Weights of a small self-supervised image encoder.
Training: muon at rate 0.0086, 5500 steps, batches of 128.
Data: trained on drawn small creatures on textured ground, 101725 training examples, 6.9 epochs.
Rows from block 3, named by matrix and row number. Rows with one number belong to one neuron. Each number is 128 + 32 x the weight over its row's rms, rounded and kept within 0 to 255. All counts start at 0. Numbers have three digits each. After the name is the row's rms in percent of the matrix's.
# fc1: MLP up (model.blocks.3.mlp.fc1.weight, 512x128), inputs 0-127
# fc2: MLP down (model.blocks.3.mlp.fc2.weight, 128x512, transposed), outputs 0-127
fc1.446 109:128128128087128128128128239128128180053137221128165128255128128128128006128128128128128128128128128128128128128215128128233128128094128128196124087128128128128128087128128128128128128128128128128128128128128128128128128090128128128128128128128128053128128128218128128125128128128128128128128128128128128178128077128128128086128128183128103044128128128128128128128181128104128128187128
fc2.446 112:121128094161128116128128044128128128128128136128128128184128128128128128128128128128128128128128128075128075128050220128128167128150128133128128073128128128128219095128090128128068098128128066128128128128128128128128128128128128181075128128107076128128128063128128147128104128128048116157128128128128128089128163000128136128128128168128128128095128128128205156128242128128128033128163
fc1.447 104:128128198128128128128128128030052089136128139128128128073128100128047128128128071128128128128128128128128128128128128128092118189128077128128128128087171128128128128128128128128128128128128128128128128205204128128182000152000128128071128128122168182128128128128128128128128128128132128171128128128128128128128128128128128153196128128128128128128128128216217128128128128128128128128128
fc2.447 108:128108063082128128128128128128128128128128128128119128128128142130128128170128067128139048128006128128128121128128128128128128128142102128128128184128213194128128128214128128128234128008128128128128159128128128128128128128096196128128193128128128128128128128128128128128128128128128128128128128109089128128128128128049128128128128128093226128128128128121128128128128235128128091128050
fc1.448 125:128128128128128128128128128128128078128081105028128179089128128128128132128128102128128106128128128128045128128037128128128172101128128054128128128128128128128128072128175160155043128128128128128110128128128128128128103128174128128160082072128128128128128139128128128128128128128204128069033055128128155128091128136188184128128063128187189128180128201214073128128128128128128128104128
fc2.448 118:128128135128128128128128128128128128128128128128131128128036128128128128128128128128110153128046181173128128128255077128128128128128128128192174049128128128128050128128088128128128128128128128128128128128128079128121186128128128128128121180128110128128128128128128201128154128128130128128128164095045068224128128128158128128128128122229128128099128176030128128128128111103128128034128
fc1.449 097:128128128097111128128199210128128128073128128158128128128128128160128128051128128128193128128128128159128097166128047130070128128128128128166128111157019128095123185113128083128128073128089179128186039128128212128000146128128128128128111128128128070128128128128128128192128113128128128128128097128128116128128128128236128128128128128128128128128128128128128128140163128172128128128128
fc2.449 098:128128128182128131063128128128128128066128128128128128110128128128128128176079128128128039137082070161128128042128128128128093195128128128099128128158057128241128128128128128128128156128128128128128128128201128215195160099128128128128128152128128128115128128128128128128128128128128128189128128139128128048128128103128128128128128128128128128239128128046128128056128128069113036128128
fc1.450 094:057180128128128128170102128128128128128128128128128202128128128134128128128184128128128128128111043104128128128128059128128128128209128128128128216128128128128128128128128128128128128128128128128095128128096128128167128188037128128115195183128128128128128128156128018128128128128128128073165144128128057200128194128128100017128128128054128163080054128082128128128128128128128128128128
fc2.450 105:128128191128000128128128128141128116128128128030128128075128128128128128128226128128128212072128128128203128128128128128128070128128142184128160128128128128117128081175128128115128128128128128110128128128128157061078128123128128128211128128128164128128219128176128198128128128128144128128128128181128128128169128128041128128128128128131128181146128128128128145163070128128128187096128
fc1.451 068:128128142205128128128008128128082128128128038128078128128128128128202128128128128128195128128128128128128058128172128090206139193128128128128128161128128128195135128128185128128168128128093215128128128128128128128148128128128128128128128128128128128128070128244128128128128128128128128179128128128128128128128078128128128128128048128051128074193128079128128128128128052128128136128128
fc2.451 073:128128128128128128128080031079018163157128070128060128183128128128128128128071128128128128128155128128128128128128162072128128128128128128128128128101037054185154026128128128070129128172099128128128128162142137080128208128109128128128128064128128128128128094128128128128128128128128128128182128128178111128076128058128215142128150128212128128128107128128128135128128128128128189128128
fc1.452 082:128034128128072128012168128128128128128065128128128128128096114128071128095070128255128128046128128128128128128052128128128128128128128128138128128128170143128128128128139128063128128128128128128128128128128128128230128128128128128128128128128128128128044128189128128085128128128197128128128128128128219128078128128128128094128128187128128128128128128128128043128128128128128128128128
fc2.452 077:128128128128128128128057128128128128128128031128205204128201128128185128187128163190128128128128066128128074128128055147128128128128128128128083245099128128128128128114128128128128128159128057203128128099128204128128128128128128128128128128128128128128128128128128128128121070199128128029128128128128101128062128128128128095104128128128177128128128128128128074054128076128128128168128
fc1.453 098:128084128128128146047128128128128222128130128128128128052128055128128128128128053128128128128128081128128128122128126128128128128187128025128128128128128088182128128128102128128157128128128128128128128128000128087143149128128128209128128248128128219128128128128128129128128128128083128078235128128128128176128128128128128128128128128128128128175128128142082128111128128128128128128128
fc2.453 098:128149128059128128106128128128128128128134128128128128128128060128128128128128070196167128128128128128128128128150128251128128128181090128157128128128128128213128153092200128128208128128255128128128128128128151128128128128128163236128111128128068128128128128128128128128128128128128128121128068067128165128128128128088128128058128128128128128128122128128128099128009060128096120128128
fc1.454 102:114128128128128128128161128000128128128128128128128128128128094128128128196162098128216220128128128128128128128128013128065128167128043077128128128128128181117128128128128128128128128128128128128128128128164174128128128188128128128128128128076128128118128075180128128128128204137128204022128128077114128128128128225128128128128128053128128128128128128128128128128128128128128128128160
fc2.454 094:128128128128128161128128128128128128077128223128128037128128062128209128128108128128128128128068057128128055128128055128164128128128156128128159128128128128086128168180128128128128128128142128128128128128128128128128128128128128128128128128128128128144128128128128128128128025227100128161128109128128128189164143128128128128128177128128128128109215128128128011128080004143128128128128
fc1.455 098:128128128128128128128096226137128128128056128128128128128128128034128127128128128218128128225178238128214128094098128128128128074128102236128128128128128128128128149128128128098128128128128128128128128128128021128140116128128128128105128128128128128128086128128128128044128128128128128128128128210128156128129128128068128128128085128096234128128128128141128128128128128128144123165128
fc2.455 095:128128128191211193128128071128128039128146128128071129128128128128128033128128128128128128128128128128128128077128051128128128128128061128128128128128128128194128232083128128128128128081128128128128128087128201128128128207128128108096128128128128058128128128128128094128204128128128095182128128128128128080128128128128128128128128110128128012128128128215128128128128128128128128095060
fc1.456 088:128128128170150070128070128171206128128128078123108189128128128184128128128128024080128128128128128128128128128128069128128242128128128128108128128128128128128080030128128151128128135086128128208128128128128128134128128006073128128128128128128046128150128128128128133128128128128128128128128066128128128128128128128128128128128080128128128128103128128232128128128128128128128128128233
fc2.456 085:066128130065128157128128128128128128128226128128128128128128128128128107128128189128128128128128155128128128128149128128128128128128128128128128128128128128079128163128128109128128128128227128128128128053128065102128128063128128188128128128193128128128128221128128128128128128039128128128128128128128128195128128226090159128064066128128105128128128128128128128035104028128232128128128
fc1.457 097:128056128128128128198252128128025128128128117128128128128128067128128128212128197128128004157163128128066128051204128128128128128104128044128128084128128128128139128128128128128128128128128128128128128171128128128128128128128124128128128128128128128083128101128061128176128183128081128128054137128128128128128128168128128136128128128128128128128128128168128128025128141128128128128128
fc2.457 103:179128071128128128128196128128128128128174039060128089128128045128128128151128128128128168128128128097128211060064128128140188128128162137128128128098128128128128128128128128128128128128128058128107112128128065120128128128128128255128128128051094128128128128128128145128178128173128128128128128128017083128127128176128128172128158128153171128128128128128128128187128128128128128128128
fc1.458 115:128128073128128128128128083128237128097128128143128155128158128128128128037128128128128128128128094163058093137128128128128128096085128128031128128174128128128128068128128089128128128128190170128182128138086128128128135128128128128201061128189128171173038128128058164172128128128128128187128128128128128128128128128086128128066128128128128128186128128128128128128116128128000128128128
fc2.458 120:164128128128128128128178173128128128128128128128128128128128128128128128128128128128128128128083128119128128128128128128128128039128038128128195192128128128196123128199128128128242184128128128128128063128128128128120128128094072128128128128156128091128152128128128000181047128087189223128128128128128139128128105116128128084106128128082128128128128207128128128128128128128158128128128
fc1.459 118:128128075031043128128128113057092128128128128077128128128048128128128128128055128128201187128128128192128128128128128128128128078100190128128128180128128128108128075127128128078128128128071095197102128200128128178128179128074128128128124128128128128128128128128175128128128128160128128128116128128128133221162055128110128112059100128128115128128128128128128117194128128128128128028128
fc2.459 094:128128128128128128082128128128128186107128031128128246128128128128104090128054128128233128128199128134128128128128128128098128116128128128128128128128128128128128128128097110203193167128062097186128128192128128174128128128128173128128128128110134174128128128035141241128128128128169160128128181128054218128128128128128136118128128170128128128128128128128135128128128128128128128119083
fc1.460 119:128205174128128128128128079067068128128128128128128128128108128039128128103128170156105128128128017128182128184128128128128128128128060128128128128086128128176128128128128128128128128128131128128128128128192120128128128128128128128128128094128128074128169197194101128227128128128128128128128128128103128128085161013128028187128128128095090190189128128062128128128144128128128128128128
fc2.460 118:128128128128128128128128053128086128128128128128178128110128128128128128189128065155128128126185128171128128093128217128194128128128190195128128128128132128128128128081128128128128102066128203098128128128128128065128128128128128146128128128128128128128128128128128128109128128135235094128067013128128059128128128233128128102128117128118128128128128128128180121070046128128128128128037
fc1.461 119:128128128128128128128128128128164170128011128053128128128128048129128128054128128106128128128114128128128200128169082128128128128111128128152128128128128128128083128128128147128155128059128128139128128079152080128128133128128128069095128128243045128128044117054096192128128128128128079128128128128128128142037128171128128128128128158097128128128205128128128128128128128181053128128168
fc2.461 117:128210128129091107167128128087128128128052249031128189216128187169128128193128128128103128128128128154128117128128128128128128128128128128128128128128128128098128128109128140128212235125128128128128128128187091080166128128032128128074128128128128128128074128128128128159170128128079128192128128215128128164103128128128128128128128128128128128128128128128184128128128130148128128128163
fc1.462 098:187128128128207128128128168128128128204128077128164128128128128128128128128128128085128178128128128219088066128128128103128128182096128128128128128128162093128128128128128128183050128128128128128090128205139199027128072128045128171128128128128128128076207128128128128128128128128128128128128155058128128142076128128128128128195128197128128159128143165128128128214128128128105128128063
fc2.462 089:128128128128128086128128128128172128128128183093128128089128175066093128128128128128128055128128128128107128114128128128043128071143128128128128128128128128201128128193025128128128128000083128182128128184128128128123128128128208128128128144082174062128128128128128124128188128059128128128128128128060128128128128128128128128128128128128170181128128038128128128207128190128128128128128
fc1.463 091:128128128047177128128128128128128128104128080172128054128128128122128102128128128092188128244128128128128128102088128128177128128128128177128108128128161128128172070128128128128128128128128128128128128128128128128162128255128128073139227128128074172128128128128128088069089128128128192089128128128128128128128128128128137128128128128128112128128128128088125255128134128050128128128192
fc2.463 087:128128094196128128128145128128128103128128128128059128128128128199069130128168128128128128128083128160128128128128197128128203128077128186128128089128128128173196091128128041201092128128128128128128164128080183128128128128128128128089128128128128128128128128128128128085195128128128043128128074128092128128128196128128128128116128128245128128128098128140037190062128128128062128128128
fc1.464 096:185107060169128127128128128026128128128128079128128128128128108041128128128128128128128128128128185128179128128128128128128128075128148220128116128128128128128128204128128128046128128230128128128128128128068128073128128128216128075128128128128128128128128128110128136128128041128128128128128128128153128128220102128128079128128052128128239128128128128128128128128144193128128128128128
fc2.464 121:128128013128128128128128128208147128128084051128128211048128128128114128128128128128128128092128040128128181128186128128128086128128128128128146128176128072103149233128128128128210128123056128128128128128128128128128074128128128087094128170128128128128144128128128082202128128128174048071128083128128128147128128146128128097128128128128128052128128128063112128128160156128128128128120
fc1.465 072:128128128180128128128128227128128047128128128116128183128120128128128128128128122182128064128128128128128128128128128128128128128128128200105128128128128128128128128000144111102128128128128159128128128128128071128128086058060102128099088128198128224128128128128128128128128128128128128056128128128128176128128129218128010128196128063128128128128128128145128123128128128128172128060128
fc2.465 069:128128128159128128128131187128128128083128128050165128038128128128128091128128128128128165128128077115128128128128095128128128128210128128128128128128128128128114128128128095172128128159073128128128149128033128128036128128128175128128128155128212128128128128128160047128128179128128128182128144128106063128058128128113083128041128128128212128128128128128128114057128229128200128128128
fc1.466 100:128128128180164128118044191128146128128128128128128065128128128128087128128128132044128069128078128128157041128128128128074128255077128128128128128128067128197066208128128128128128128128128104128128128129128154128157128128128128074128128128128128073128128128128078128128128128128163128128193128128128128070037128128128090073128128082128128128128115072128128128128128128128128128193128
fc2.466 080:128128071128128128128081128128128209128128128250065128128128128128029128128128128067128128158128128128128128128060128128128128128128128128128111044037128128128128128128080128128135236209128128128128128128128128128076075128128128072106060128094128128128128128128128128128128128087128128128128162128128128128128128128208128128128198041128128128160206128128128128128128128128128128164128
fc1.467 069:128128184222077128128128128089068128128128163128128128200128128105221128128128128128128128128126128128128128128128128126128128128179128074128128128128128128128128128128128128211128128196128128083128128128128237069128071057128128128128128128236189186128128128128128128128128128128128128128128071065128128128128103128128128128120128128232167128157156064151128043128128128128128128101128
fc2.467 070:128128128192128128177128128128128128159128128128095128128048128128181128051128244128128128128128128128128128125180109128084097128128128070128158128128128128128128128128128128128056075128128141128078128128128128128181087085128098128128255128128128042128128128128089128128128128128115128077128128128128128128128128157128128128032153102128128128128128091128128128039167128207051128128128
fc1.468 102:128129146128128128128128128128128114128128128128128128128128128194128097065171128128128125128128036128128162128128128128128128128200044126029128128128128128128128128128128000128062044128120128128173128128213128128128051128128128128128156128128128254068128058128128085132128128128128128128128128128128128128186128201128128128128105128128128125128128128128128054128128128128128142128128
fc2.468 116:128128113128128128084128161128128128128082065047044058177187128053128196128128100128128128128087193128128128128028102203128128128108111128128128162204128128128128128068128093128128099087094095128128135111103092128128128128128128128128128128128201128128128128077128128128070128128128128128128128128128051128128186071128164128128128128128128128128074142178084123128201128128184128069128
fc1.469 081:128128128128128128128128154081128242175184128128128087128128199128051017128128128128128081128112128097128128128128128128128000128128128128128128128128128000128128128128128128128048128128128128128128040128053128128128027102103128128128128128128128195128085128128107128128128128128128128128128139128128129128128128085128128128128128128128128128075128128128074128128128128128128128128128
fc2.469 087:128193172128128128128128135128128086128196128128128128128128128128175128235128082073168128128128128128128128209128175128128128128128128120128128194128128128128128128128152128096059128128128128107065128128128128128128086128128128066115028101128128128128128128128128128128128128128128162128128199128128183143128128128156128128030128128128071128128070128128089215128128128253128068181128
fc1.470 123:106037191171128128128135128128128128128128128104128043144128128128128128128138109128128128192128128128128128128128128128128128234128128128197128122090128128128128128059128056128080118128128219115128177138128120128128128155128128155128128093074128128128128128128128128128157128128128128128057128128070128128024128064128128050211128128083128128128067156128128093128128128128128128240128
fc2.470 121:128128128128128128128215128128074113128128128122128090128128167119128186128128128077128128128128128201066128128128128128128222128128128054170128198070101128128128135128128128128128128121185094214128128128128128063128128128127122153128128128128099078128033075077194122128210128128128128128192128075180128128128128047128128172128128128128128128082128128128225128128166128128124109128128
fc1.471 129:107128128128170128128065128128128166128128128128128128128128032107128128128128106128128149146176128048128067182201084128128128128128128128128157128128128161181128185070154128128192128021214081128125099073145128128128133074128168074110128107103128057130164128143006130128141128132128128151128128128128128173128128128128128128128128128151128128128128128128143128231128128128063128128128
fc2.471 115:128128128117130128128128128128128128047128185188128093128143128128143128128087128078143128128128128128182150072018124128220212128114061092128128128128128128128128082128128128200115128128128128128135179128186080128128128104128128128128128128128128128128128128074128189074128171128132169128128128050128128128054211067128169098128128150128193128128116076128128128128072128065128128176128
fc1.472 077:128128128128156177112128128128050128128128091128128128128128128204181128128128128128128128128029128128128128128050128128128128128128128219128128128208190172128128170128230071128046128128150128094128128128052128128128128128128128128255102128128128128128128128128128128128128128128128128128128128203139128128128128128128183128128200128128128128128128128128044165128128128067128128128128
fc2.472 092:128128128128102128128071128094212128128128000128128128128226128128128128128128128128211128128128112128128128128128187128174128128128128128128128128120128188128128128128128128011130128128128128119128128128128173128128094110128231149128128128128128128128128198128153128128128061128128128128128197128128128128128183067143128192128128128128128128179128128128128102058170128128128128128086
fc1.473 107:128128255128196128128184157128128171202128128128128128128128128128128128135066047054128128049128157085128128128187128128065128128128091128128207106095128128128128128128128178128128128128247128128128128181128096128128184128128128128128128128105128128128128128128128128183128128128128128128128128061128128084128128128128128176128128128128089128166119128128128128236125128128128128128128
fc2.473 121:128076208041128128128128128128128124128128055128128101128128128128128128128128128128128151128064152128128142128133128128128128128114146128128128128128128128128128109170207058128128128203128128128128128100128197128221057140059128155194128185128120128128163128128182128128003097128128128190104128128128128035128128152128128207128128128128128128128128128128068053128128128128128162128128
fc1.474 065:128128189128128207128128128128128042128128128128065128128138128128128215128128029128128128128128128055128128128128128073128128229128128128128169128128099128128128128128230128128128128128160128128128128128128128128128128128105128128128204128128128128050128128128128128128255128128128128183152128128128128128128128128128162128105037054128128128128128128128128209128128128128128061128156
fc2.474 070:128128102128138128128128128128000128058128128128128128128128128198139128205128128128128145077128128128128128128128128215128128085128128197195128128128128128128128128109128128128128128128128128015128128182128128128054219128207128128128057061128128128128149158128128128128128183128100085128216128128128072128128128128128128128128128128208128128128128128128128168128128128082128128128128
fc1.475 101:101213128128128128128128128143152128160128128098144113064128128128128128058128128128128150102128128128128128128158128217034128128128128128128128128163128128128128128128100128128128134128128128111038128149158128165205128128171128128128175069128128128058128194128128060128007128128128054180128128128128128128063128128128128128249128128202158128128147075128128128128154128128128128128128
fc2.475 102:128128128128053128106128128112105128138128144128159128128030105064128128211128128093128071162128128128147066160073093128128128128183128128079128199128128128039128128108128128128128128128128154128128128128128184128037128128128128172128131128128128128128073128128128128128128128128128128128128169128128073128128128032128128128067206079128128172128128128128128103128013041128128128128166
fc1.476 095:060128128128128172128210095078128158128115128128128128128128011128128120128049128128128080128128128128128128128128166128128116128070128128057151128128103128128171187128128128128128128128128162128128128128085076180128128128193128175128065128180128128128179128128061128087128128128211128067133128144184128128127128162128128128172128128191198082081128048128128128128128128150128180189097
fc2.476 088:183128128128128128128128128128128128226128128128128128128150128048128128128128128182128048128032167128101128128128128128041128128128128128128165181128135128128128128128128128128166104170150128128128128128128189128128033128128000128128128128128128141128128128128049128128128128128101201128128128128128128128138088091168128128128128128087096041128126128128128041128128094128086128128086
fc1.477 093:128128031128128128128072104128128128128128100128128128171128128128064173128128128128128128128167156128128128128128236128128128128128128128128128128128128128128144128128128073104128128128128215042128128128128128128128128128120204163128170128128128128128128128132095128128128128128084191128128210128069037128050128136128128128128128025128128128121098128176128084196049128128128158179050
fc2.477 090:128128128128128128174128128128128128118174128176128128021128128128128128155128128128255128128166128197128128128098128128128128128128128064128128128133128128128163128128128131138128108128128128128128128128128082128053219128128128056128092128176128128128084098057128128128128068128128128128128128056128128128128128128185186128115128012128128128128232128128128093128128186128181128128128
fc1.478 092:191128128128180128128128183074128060162128086128128128128128110128128128128165150128128137128175103200081064128128054128128109128128155128128128128161128141024057128176059128128063119128128128128105117128128181128128128128128128128128056128128128061128128128082128062128110128128180128124070179137128083128128145128076128128128128128113128178128206062095128158167128128128172048128128
fc2.478 076:171194188134128128128128128128128217128035128128128128128128128128128128204128128142115128128128090128128128170128128219024128128128128128128128128128128128092128128128028068128128080128128154128065128128128128128128128041128092128075128128228062128128128128048128128128143128128221127128128128128167128128165128128128128206128161128128128128128128128128128128128128128128128074143128
fc1.479 101:128128128195128128128128128128128128225128176128108128128128128128128128128128199128128128128128128128128128128055187128102128144159128128083128084128128128128095128128245128117128128128128128128128128128128000128128172128128128128128173107128128128128128119128068128128128079247128128128143125000128128207128197142128128101116128080128128128128166128128128128128128128128128128128128
fc2.479 103:128128004147128128128128128038128128128128128249128181117128198140128128128128128128128128128128128128128106080128128119128128128128128128128084128128128128128128128128128128128128128128128128128115128146128128128128128128169128128128092128128128160128070068226059128128128162143128186128191235178128128007128217128128128128128128128128128128128128165152128128044128128128128128128128
fc1.480 117:128128128128128128128128175222128088128128128143128056128054128128128128128050108128128128128128081128128128128128084128055128178235128128128177101190080128128077128128128128128128128128128128122128128159182128128128128128215023128128068128197128128128128128128128128130112100099069128128128128128128128189128128162128128128189071128128183128128192093187128128092127128128192128149128
fc2.480 105:128128128128128144128204128124146128128128128089089213128128128128128128128128128119128089128181083034128128139128128128128128128128128128128128128128128128099128128119128128128128128049062063128060128128128128221230227056128128128128216128128128128122128128128128128128128128128128128121128128128128128185128128163128128191128228128128128171128046128128128128092128055128184128128128
fc1.481 119:100128128100128128128128128128128128169204115128128128128128178064022128128128128128132128076128128128128184255128128128129128128128009135172128094128229128128129128128128091197128128128147128128210091128128027128206128128128128128071138123087049089128177128128128128128128094128128128128128175128128128128128128128095139128128128152128128128128168128128128128128128128128145128128128
fc2.481 113:128128128128128128128128128174128128128202128128028106128128147128128058154128128128089128128107146128128128128128128156128128128058155128188151062128076128128128128070128128128177128128128029128087128128128128188079128128128128128128153150128119128128071115128128128128128128128153128128128128128128107049128087128128128223058128128196128056176203082128210128072128128133128212128128
fc1.482 106:128128136041128128128166155128128141128128201128128188146150128128128128154105128128128128128128128128128252182128229128128098128140128128128128128128131128128128128128216181147143128208103128128107128128052128128128209128128001128128128128128128128157128128193092128128128128128128128128177128128032128128128128182130128128128128155128095128150128048128128128128152128128128128128186
fc2.482 112:139128128128136128128188128128220085180128122128128128128128128128128128146255075128128128128128150068096067128128128234128128128128128128167128128128054128099128128148172128041128128128128128128205141078154128128128128128128128128213128128128181128128128128128128196128128151128056128128204128128119128081024128128128128128128128128128128147128128128128128128128128118128128212128128
fc1.483 113:020103128128128128128128161128032128128128128128128128031128187128171128128171128128130128128190128128128164128128128048025128128128128145128128128118128128128143128187128073128128096128128128122128128128213171128096128243128109128128128186128173169128177128128128128159128128128128128128128128128082128128128128206128128190128128182128061128128128128128128128128128128128170128128050
fc2.483 122:128128128046222128056128141128128128128191128190136128128128128128159128064178013182128128128128128139128193128128065128138128128128029088151191128128128128128128128184128128088128128128128025128128180128066128128128128128128128068128128128128128128128128128128128128128128128128128128128128210128128128099128091128128128128047128066128162128126128128128128128128128128138128036126128
fc1.484 131:079128128128185128128128128128117128128128128128128128124128055128128128128128210100190128128128128126128123128128096192215128128128039075153128128128128128128169128128128182128131128128128128128128128104128128071205128252128128128164128128116183083028128140137056060128128128128128086177128128128128128118128128128128128128170182197128106128128128128128128046128152128128050128154128
fc2.484 135:173128128128128187128128128128186128128128128094128128199057128102077141128043128128137168128128029128155128128124086128128128128146128128128128141128128118128128128128142128128091085128128172185206128128128128128128052128064128145128128128128128128231128097128033128128128046128128128128075128128096128128084128037128128059128128128128128128128076173128128075128128128198155128128086
fc1.485 096:128128128128128221128128169128128128128128128177128128228128085128128128068049128065128121223149188156128128128128128183070128169128128128160160128128128128128128128128128128128128128144128143083184128107128128128128118128092163128128128077128128128015128128104186128128128128128128128167128128128046116128128128128128128128128128128096128128128128128128128128130128128128008128255128
fc2.485 098:143128128095177148128128128128105128128128182128128128128128128128128128128128128128128091065095179211155128007128128128128128043128128128128128128166128128128128128128128100173139128157052014110128128107128128128192128075128128128165128128190044128128128181128128054159080128179128176128128128077128128128128128044128128128128164128128128079128128128128095187128128128128128128208128
fc1.486 118:055128128128197128128128128128128153188170128128128103128184128128128128128071148085128128103128080223192064128128128128069121128107128128138128128128128128128064200129111128112128210128128209128081128128128128128128128153128154050128128128203128128128128128128128043158128163155128128184128128128128128128067128188097128128128085128061128013128128128128128128128128128128087149128128
fc2.486 109:128055128128128128157128128128128128128128180128128128128082128128084128128128128128183128128125128128128167169128128128049073128128192128086128128128128128128128128128128225128128128144128128128111165233128156128128063128128106128128128128128128115128128082128128203128128128128128128128128128128086128186108128128128128128138128128128128186064128128128095128195061128255128227179128
fc1.487 117:128128119157174128128128073128132128252175193128128076104128128128128096125128128094128128128128128179128128128128128128050128163128128128096128128128128128128078128255128128068128128128128128128054128128135128064128128128211107128128128128077128089128128128128128128128128128128128128128128177128128141128128128086128218171251076173128126128128128060128128128128173128128103111128128
fc2.487 106:128128160128128128128128128080128128128128128074128237128048128128128092128128128089128122128128128128057128255128090128128128128128159128122128128128255184023105128128128128180128191128166128176128128128128128128128128013128172128199128128128128128128128102144128128128128128128201180128128128128128161128084201128128118128128128128128128128128128128128128128128128128128128128128128
fc1.488 114:128128128080128128128128196128128128116172128128128169128175124162120128128128128128123128128139170194128128128128128128128128128128128128128128171128128128051128128128171128128067128128205128128128075128128128128128128147041128128128128031128128128142038128128128128128206190128128074128128128202194128133150128171128128128128035128128200128040128128128128128076128069071128128153208
fc2.488 116:096128128178128128083128128128128128128128210128128128128072128149219128128113128229165128018128128128128128128128128128078128128128161128128133164128128128128128128114157170128128128128128128055128153128128061128128105128128209128128128128167074128128128128020171128128000029128128128128128128128128128128128218128128128128128087128128128128128128128128147106088128128128128128128128
fc1.489 108:128128069128128128128086128128185234069142129128128128128128128124128128128070057128128128128128128128128128128110128092140128128128128128128128128128128128128074128057128116128128128128128181128172128128128128128128152006068206128086128128218040128194128149094128128128128128128128128128128128128128087061048128128128055128128128072128128048128189128111128128194128128128128128128128
fc2.489 099:128048128128128154128128149128128067128128141108163128128128128128123128128073128128219128128128128234156122128128182128128128128128128128128128128091250128128184128128128128128128128128128000139128128128240128128119114128128128128128128071128128128032128128128128128128128117065128166128128128087103128016099128095128128128206128128128128128138105128128128160128144128128128128128128
fc1.490 072:128128128128128128135128161128128128189054128128128128128128128128128128128141128128128128128128128128128128128160128128128128055128128128128163128128085128033128128128128128191128128203078128137128128128062128169128128209085247128136128163128141128128128128128128128128128128128128036128128128128128128128128128128128082128128021255057167176128128128128128028128128147128128128128117
fc2.490 095:128128212204128128128128128159128128128128148188128128128174126128139080200128045049128128152079128104128128076151163128083065148128095128078128128162128128128128186145128128128128164128099170128128128128128128170128185193128128128128128199128082128128128128128128128185128128128092128142128128128248222078128128133128128128128150128128128075186128128128128128128078128128169165128061
fc1.491 090:128087128128022052219128128128128128166128076128128094128128128110058128128128147128128128177172128128205145128090128128128128101128171092128128128128058065128208128188160187128128128128128128128128128128135075048128128128204128128128128128128128128128128128128128128128128128128128195061128164128128128128128128128128128170143128128128128128128043128249128128128190128128144101111128
fc2.491 074:134128128128157128123128128128128128037128128112128200160128079128128095128128128128128128128128128128255017099126128128128128128128128128080128128071128128128128128071128215128128128210128128128128128128094128128128128113039042128151128128177017128128128128128128128128196128128128128098128096128128128128068128128128128128128128128128180128128128128128128021176128128128128128128128
fc1.492 090:128128092128211128128128128128142128128128061024128128128248128128128128128128128128128128128128128076128128128077128128128128142062069148128128082128221128128128128191128128128128025128128128057128128012128128128128128128171128199128128128128128128128178128103128128128128128128128128174128095128128128128150050083126122128128128128128128128170128128128128128192128128128128040128128
fc2.492 086:128128128128128128159128057128135128128128128128128136128128128128128051128048209128128128128128128174128128128159128128128089128128128128205205128098128128068128128128104128128128157128128128128128128242128128128128085128128128128128128128128128128128128128128128128117128128183128128128166128128128151128062128128185251128200128128115201170128128209198128128128045128128128128028128
fc1.493 092:128255128128128128083128128128113128128128128128050182128128097128128051128128097128128128128128128128178128160020128128216128128128128128128128128072128128128142056128128128128128128134128128115128128128128128128068128128128053128093128128128200128128048128145128128128128019128128128128128128039118128128090128128128128128167128056128128128195128128128128196128128128121128128128128
fc2.493 104:128128128128197128128128128112128128128128128128178085202128128128128128128128084128077128128130128128128128128025128128128128128128104128128221128128164128155157038128107128128112128128128128100182128065128128128055128058056128049184128128128089128128144128189097128128128128201048128128128128193139149128128128166128008076162128128128128128086128128128149128128128128128128128077128
fc1.494 060:096128128128128128128169040128128040128218128128128128128128128128128128128128128092128128128128128128128128128128128127128128108128171049128128128128128128128128000128128128128128128128128128128128153128128146128209128128128128128134179042128128207128128128128128128128128128128128128128128128227128128070128128128128128128039128128128128128128128128182128128128067128128078128021128
fc2.494 068:185128128197128183128128128176128128239128128128128079128033128128128128128093131128128128128128128078128128128128128128199128128128128128193128128128128128190070179128128165128128128128097169179128086113191128147044128128128085128194128128122128128128128128128128056128128128128128128128128128128128171128128128216128128128191128088128128128128222128089100128128128224128128063128128
fc1.495 085:128128128128100070128128128128128000129128077112128128128128128015128084128205128043117128128128128197128128128128041168128155128128128128128128128079167152185128128148128088128128086128128128128128128128128128056128128128128128165128128128116186087128128128128128086128128128115128128128128220240128128128128128128128128128128128128128128128128128147128180128128128128128128128128188
fc2.495 103:129109128128128176128128120128128192079128128128171128128091128203128128207128128096128128128128186205086183128128199128128128128128128139128128128128176128030121128128128128128128128210128081000128128128128128128128128128128199128128128128128171184128128128088128128128128128128128103128128128128128128018037128128128141178128128128104128128128128046128152128128128128128128128144178
fc1.496 090:090238166128185128128179140128128128128230128128128128128128071099128179000128067128128128110128128128128128128128128128128128050088050128158128128093128067131128103128185112225128128121128090128128128128128128128128128216128083128153128128128128128128128128189128128128128128128128128085128128128128128106128128128128128176128128128128128128128128083059128128191128128128175128128191
fc2.496 102:215104179178181086128120072128045128128174151128128077128128184076085138150128128128128041128128128079128118128128128128158128128103128128128128128119061128128128128128192128030128221076128128128128128109128163128114128098128183128128128128128128128110116160128196128065128080128128072128128128205128128076128183128184128170128128073137128128171128052128128128128128128128128128128128
fc1.497 112:128154128128093092128128128212128128128128128128152182128128128029128128128048128128107119137180128128128128176128032055151128128169128128128128050128128128128128128128128128128128128055229000128128128128128157128128128025128159128128128128128128093093191113136128128128128128176128128128128128165173102128128128058077128128128128126128128128128128128181128128128128128169128128128084
fc2.497 103:128128089128206068111128101128086128059145128128114068128165128128128128183025128042128128155000128037212128128128064128128128128128037128128128099128128128128055082128128128128128128128128106128128128128128062128128128128128128128128128128128147128128128128128128128128128128128193128179129128128128128117128128128128128128151109128202128128128128128128128061128128128105128169209128